Rows from block 4 of the image encoder of a small encoder-decoder image transcriber, named by matrix and row number. Rows with one number belong to one channel. Each number is 128 + 32 x the weight over its row's rms, rounded and kept within 0 to 255. All counts start at 0. Numbers have three digits each.
After each channel's rows are labels from the 100 images, of 14976, where the channel reaches its highest value: "top examples" is what is common among them. Only what is clearly more common there than usual is listed. The data: numbers of one to four digits printed on busy colour backdrops.
# convs0: expand pointwise conv (encoder.blocks.4.convs.0.weight, 384x64x1x1), inputs 0-63
# convs1: depthwise 5x5 conv (encoder.blocks.4.convs.1.weight, 384x1x5x5), a 5x5 kernel
# convs2: project pointwise conv (encoder.blocks.4.convs.2.weight, 64x384x1x1, transposed), outputs 0-63

convs0.146:151112136171131107095161115113058107092047109091119133059170137132155142142101182140143113137091123110111187099182091115117103142167160133113115074113061151083127093140108075173123146149135107
convs1.146:108087112135122061063079116117116172114116139148179198127123136113141122101
convs2.146:132063137155112160092144195182125153148103107132172164130138151115093133100127107103125165198102135158098145159166119115145097081113121179156087144137083117166137138161223164147133151161177099
top examples: the digit 9; last digit: 9

convs0.143:074145134204110169101131104133128136075123171110129158130154125135129159164104132122198146137076118078125113091152127105126150145145150090067105107164053149111130092143156054110071104154088102
convs1.143:127129114140155095063104114111081164186142117093090110087094179114134103085
convs2.143:125135083182087170139139120167141088198169147171162134127134125145142130143163158117117092159054158110076149075107109092127168117127135135076096097181091123087180125183147086126097110165108137
top examples: the digit 8; length: three; last digit: 8; first digit: 8

convs0.116:164116081093122098150157140148104098133084114091088152170147064164144149097124125144087118129195153158073116142112153088111171144173120107145176086117144144043064144100124148175122092136141162
convs1.116:144095091098142172110157117096152132178166132119172069105092156166090109090
convs2.116:158135096138118132136123150093129140137098104130136173191118117211147166080166095138154103096133143146111052170068196114043143144149066089166142146100132129090140124135111101143139121150159112
top examples: length: four; on a plate; grey ink

convs0.88:177080137139134112118113187176081115100167131069137166139171116154141118077136119140090125168166159175121100102061146154133147119105132071155181120112123120066113101110115152171120162060125171
convs1.88:074076097081084098102128141141114090122117135087108156118109065079136118092
convs2.88:144177131118143093082133111097158138147154120095118056090156087115075147169112139134123126145108063055105106129132125121078057099091124133048077091109124118150136070107134092143141141107117092
top examples: length: one; grey ink; first digit: 1; last digit: 3

convs0.38:136140153133096134137085099080093168068110143081142109071084144081137115099139158127160095082133152147192181138130104112133191161109143115183129083120097128131133127113059095072121104133129065
convs1.38:116078136146137152052158126103174089135115114132132114102127145133090054080
convs2.38:135133131098064127143192122154154106108083141129116093125123107079121100121138096120104161120120079092106111164210117111154066116085110116133029119126151132117141082136168164142071134171178111
top examples: length: one; first digit: 5; last digit: 5

convs0.178:095128077147119096143165109079125142065114160075098082025134073076127121140086147116148083089070092099143153089104104091136118109101156132123112105089129110111091116113119109135162106089152100
convs1.178:138141095114153185153079094112171117086120101158139121105087087082113123066
convs2.178:142123151062144097165184128098099169142158092143068087089211109108152139122112184109123140107128138129128114186158188146111062127177144055119121134137118167160147115085143102132123150129116159
top examples: the digit 7; the digit 5; last digit: 7

convs0.189:165117081093124097151162131149106099133092123089084152172153063167139153096129124143086120132191153158071109142107155098113169141172123106134178086115153149044068142098124148176120095126139163
convs1.189:165143102166129088119150104096173097157203097096112106182150135100090113116
convs2.189:163137114184091155099113156105103127115090072106104125107097108170149160159124120172101151129121125109132044136058188135069135149142105110133157180065153123087125102157059119161167113139116113
top examples: length: four; grey ink

convs0.73:103129179088140125135123100115149163093155146101073138156167150152124165172171109153174095097111163121160139161100124156118107093102109132134144127061153116201069164063080147140198169113144126
convs1.73:115140134158151116125154164144101103066061075106161163156146129143177174146
convs2.73:091140120119095117091173082105114080128161129110092138157154115123098182166147145173120153173137157091108050103120172210147122168082176119105076112088184134125148111126107112173121134104085151
top examples: length: one; the digit 3; first digit: 3; last digit: 3

convs0.243:155089069115103085165194141163091139100145124113095138128200124138096123081130130078140170151122169167118108122107169101186123087127194093145166107067132111106101142067107162150130142109151155
convs1.243:079092104096094082091111114116089097110110114090097117109102071076102103099
convs2.243:155171142105165092083129094070174115142146113099122067087153100131079113141103124144116104123095073058101123129119128132057061100096103143081112106149128107127175052125155090157124131113120109
top examples: on a plate; grey ink; last digit: 8

convs0.372:150116117164104122074156106134098119094094109075165168116137145149159211162135127145103127172098085096105108069135052166123127116104161138098132088119126152088112075188132068165153157157150128
convs1.372:127174198125135135187220135122124107114139126126102122139127095124087089104
convs2.372:143125115114122149180096112160136153166139121146137127117144184129117096149183149084155127115121189093164172097140083110172156141105121111124116066152064074091172113116103103054073137147076086
top examples: the digit 9; length: three; last digit: 9; first digit: 9

convs0.252:137112177095160112174065131167157123086179143096098180151096142141134135172125110155119079112139162137119103167112150174075159166171079100118158083169158148126079177156100143176145084131103151
convs1.252:082118161168160073140169169146128113070057077136120128143099124148124128130
convs2.252:138175102147102072126176063099105082159132150124115107141133102132106209141197161165135113168097152119115113080102150163141152149164177124062116109129161182109103163163098093140126093089117122
top examples: length: one; the digit 2; first digit: 2; last digit: 2

convs0.97:142116107116129105120135132162106079045132106049065137099187133130159144186124157137081123127125103059083088090107120136129071153117138120138155109101134099047080104137137138157127134113137164
convs1.97:150128117106084101091064061088124087083088125127134182149128131142164135125
convs2.97:178118166102129143141081140147163164113127124096180134152128197197140053092158088122166071100093106104151191150095087093084134087101084143126160086162117099136137158119120124130149128151161122
top examples: the digit 9; the digit 1; first digit: 9; last digit: 9

convs0.272:154089070112104085165194143163092137103145121113093135131201121139097125082130130077140168150123169167117108124109170098185123089129193093147165106066131110108098143066107162152132141110151156
convs1.272:083093103097096082088108114113086097108109110088096109107102073080102104099
convs2.272:151170140105166091082129095068177116147148111100124067091156097136077114140103124142118104124096070057099125130119127130056063101097103143081110106148126108125172054123155086156124129115118113
top examples: on a plate; grey ink

convs0.3:088150165163085175086131104119141138092147158117160142096124101109154157186115159111153167167071096091102126107162100137109175104152137097049094093177105182143114117162132073130120109134074084
convs1.3:102105078112146099195189157122159190165133122109103088111096128115104113146
convs2.3:117106077192081158174132135167159121178152167162162135106103116149119086155166120121093111155090140100113126084111102084149151101106111110085087097183112106072181107181150100104062106147128104
top examples: the digit 8; first digit: 8; last digit: 8; length: one

convs0.316:151086075153092092153194121146106126081147115109165166103156150156095117086116099090127162151176168170132083060068154124176146117100174092158171117084133125074119139111120159125117144088156133
convs1.316:089108074085101124149122127154121086121087120173117157160118123059065110146
convs2.316:156156126168136114110158115183179145137109161179172063084144112111093124116136116146163098117095060076102124117082147092111081033122114110079111148153175126122160128151179106160129138122147105
top examples: the digit 4; length: four; last digit: 4

convs0.117:166118080089127097150157132149106099133088117095084151171152067169142146097126129142090115129195153158072112139108154092109170145176124106140180090117146142042066141098126147172118091129134166
convs1.117:076120146184163086152147120094165076114165179127107101145168105098154141152
convs2.117:166137086135110140135120153093125136150084099116125156179115087196164177099159101147147112106128133129117054169056195127052162140140086098162143157082132133074121123142093103151160120150148126
top examples: length: four; grey ink

convs0.16:180090141132116121114101182171092132077160146057131171149123123156135120078128106151089120159180155174151095092063132157125155144082124070148179106108119129076109091123112155148123165064131149
convs1.16:071076101088089102098121130130108095123117121082101142117105061075121111093
convs2.16:139170135123153099084138113097154122147158116102134062108159091110079149156120122131129105144102060053112108125120117104081062076092111122041060107116125118153128069112146093132143140099115106
top examples: length: one; grey ink; first digit: 1

convs0.303:112116156107167148127105122081149196141149196142135147165173154167137109156149117162169130121114079098168103135103132170096159053070146128132142147124192079167185081082143115144129124094107141
convs1.303:143122102112101119145148122120137060048129126146189195100147135102149100136
convs2.303:148166109139056132171190067130105104098144166103129104114177118122148118133164150149099147135112117046113090092135112117154121155105156092100119116183155131076145100170131114092071138141045136
top examples: the digit 8; length: three; first digit: 8; last digit: 8

convs0.13:165072120146133109123134196170086096117160119078143161118188094140142120076131129115092145168156161178102109133064152148152147099128128074159177129107108114070089112098123152174111146062145159
convs1.13:074087096091088087119130150143100098124123136084110154116110066071129111083
convs2.13:151174131123131083082139111095161130150151121089118074082145098109072168177102145141116136156120071059103116122131121124077054110103136133050078083108127120152134074113130099161137145111118081
top examples: the digit 1; first digit: 1; length: one; last digit: 1

convs0.107:135171157080153150100146138093146152151056125119063125175133099156154149165107101174110123099158150114111172162209105146099132151128113183188122102148141105129101154096158122183156121193118162
convs1.107:121068062089133134101063102111117177163127117113159185156131130142148142146
convs2.107:182118135130111177113101173118171179077088161136188120115118104131128113069138114104108147139140094098133153136182105098127126121083087173190074108165099120080149072156192139146097140165117105
top examples: the digit 4; last digit: 4; first digit: 4

convs0.255:114144138121118101156163073112098089098177118116185099111134145094089149127083161097189174173145143138152128150165117123157105113111179150093040123097138148208105145154104154080154126114097092
convs1.255:116098146084125107182203101125138160212161134130113103108142118102097138132
convs2.255:152092147125123141162107149148190103099151147091173177189109172199139125074178067163142124150075135108064126142119093112067138125115078151135125114156140128118138152171139142154117097157187120
top examples: the digit 9; first digit: 9

convs0.348:096104139092127184094077159074086160162137096130158146151115125072169069143128136135122159181119178137163152138137099135106186107098135158188056111112119078128118160110092146146156079107089134
convs1.348:100110123118159079103074130117077041101176103139138089152101131144139127116
convs2.348:148179150089116154074146108143146133080100098083143079175157106162102128132154105127093128131077130078087096142135158140073071166124100194184162146144134078117085124122164075161165135133138161
top examples: the digit 4; length: four

convs0.174:131137175109174174098117140049102126122063111085063160147121132121168130176092140166111104109189132126159123163132094165107164142075109197200119114115126083120095114092108124153152132121122133
convs1.174:068095097083105078124114153101104154090096115083171152114105114175151100108
convs2.174:126136116111130122124149099168156117043111179141104081151182077145093086109159095133129111118103104067104116136147159090151065064073103124110105113141155095113129095095174150130078065136113104
top examples: the digit 4; last digit: 4

convs0.130:104146147113129142108086133097102112069109110087097119109111123112177120137121155168141076072161133107137188086143087058114163197099138136182115092147082093082088096128115115097163086162105160
convs1.130:123063094099166147146096123111058108124158083146107088132112114138115127194
convs2.130:098132151111167144148109128130125092076177100117128078131129133121102072106130093134090097094109094070081068118131111107087051181079064137152114134153138102093158076124161107074090119107143124
top examples: the digit 4; serif; last digit: 4

convs0.371:182153101091164122105115177128136145152109090158096074119163095156196086067106133134098088116090102173076201129143106081091094131176093140132146166145114108114090135107143112153185136134134156
convs1.371:148062124084055125127178113129066138164088152158140103128141151153127151135
convs2.371:133160148132084117121124083061180141081096196111167087122091086125080137109124084171085140114156120093138128156148159146127083162072090137135092114099191160099158105130103124124086114163156077
top examples: the digit 7; the digit 4; length: four

convs0.193:141118187136157127081143107094086129086120123087114134059146132126171170207093171122127102110113131093138149108155074145088135170149140093107132076153095190118104098165098072138159178146098121
convs1.193:094085143138124125091143139086143203120117095154183203130121146144169134120
convs2.193:189101212107150147063089166170160165112100137096174178185146147176113095133137095133126109156145145134153154151135099116105141079078100152139136081156109141167136153112175172173155107151139135
top examples: the digit 9; first digit: 9; length: one; last digit: 9

convs0.254:153089070109105085165193145163091136104146120113090135136200119142097127081131130078139166148125170167116109128110170095185123092132191093149165107067132111109096144065107162153133140111149159
convs1.254:085096102099097085092107111111085095106109107088092102106101075083097105100
convs2.254:146167131111166089085134094067183113155151114098124077099157092136075117141104121142117105128097071057095120129114126124057065095094105144075107107139121105121169056118151088157121137119119107
top examples: on a plate; grey ink

convs0.365:196135125083154128111148140136110140090133122094090100117201134155210059105159142105125076118062087132144140097145092090120104119156156103113161135125152123180096148090126126152193157124094167
convs1.365:143049059134152133119170154128120140161114112123059071130141118147144138147
convs2.365:170107174119103146189159116137168134120127141152152095065126123119110137062147122112108162115117153129096144184183126137101086168148075089155102093172095185119158133145148105118073156176159060
top examples: the digit 7; first digit: 7; last digit: 7

convs0.246:064126161174133189108112137127154153104152191108146154160134139123084136128169106140189157136146157134175106200127186135123173077093099137157096141138109105147158086089151120087075126103101078
convs1.246:096114092142120073138131176096137123145195087117083134102115116178171083144
convs2.246:192170140105093139147122141093062150145152089140143046120125116094122072069125180106118084104145146161157158123122083065120150154145148131150108114148059081114124138121107127064133096157131164
top examples: length: one; the digit 4; first digit: 4; last digit: 4

convs0.271:153088076146105082169190136166098155092128118114118149123189131141094129082116121077146170153128164167123102106107169101195146085138185100140170103064120116093086140074111162148128146110157138
convs1.271:082075077092089117105103115104103103104101099101104104097095097097090094092
convs2.271:184158128137161085103167101112170080130125149103116073085136095106074105123091106156105100109090063085102099145109144127062061069122123127083128130121163128129143087119132123199149149090142100
top examples: length: one; grey ink

convs0.108:117118172121171141093125166125084164144121122128107127152151090118147112120074124131077138138215138127162096120178117158135127161106154145204106154159171121110159085135168140184134171126057197
convs1.108:114116098114106104150129068146102167159103108056118076123155071094096134141
convs2.108:141095156102060195093152158126110153074101142152124135109133116082180086124131159074102107117142156109171130122147078100167156114085152116142072122150097146097104120116184154101134154189106199
top examples: the digit 4; length: three; last digit: 4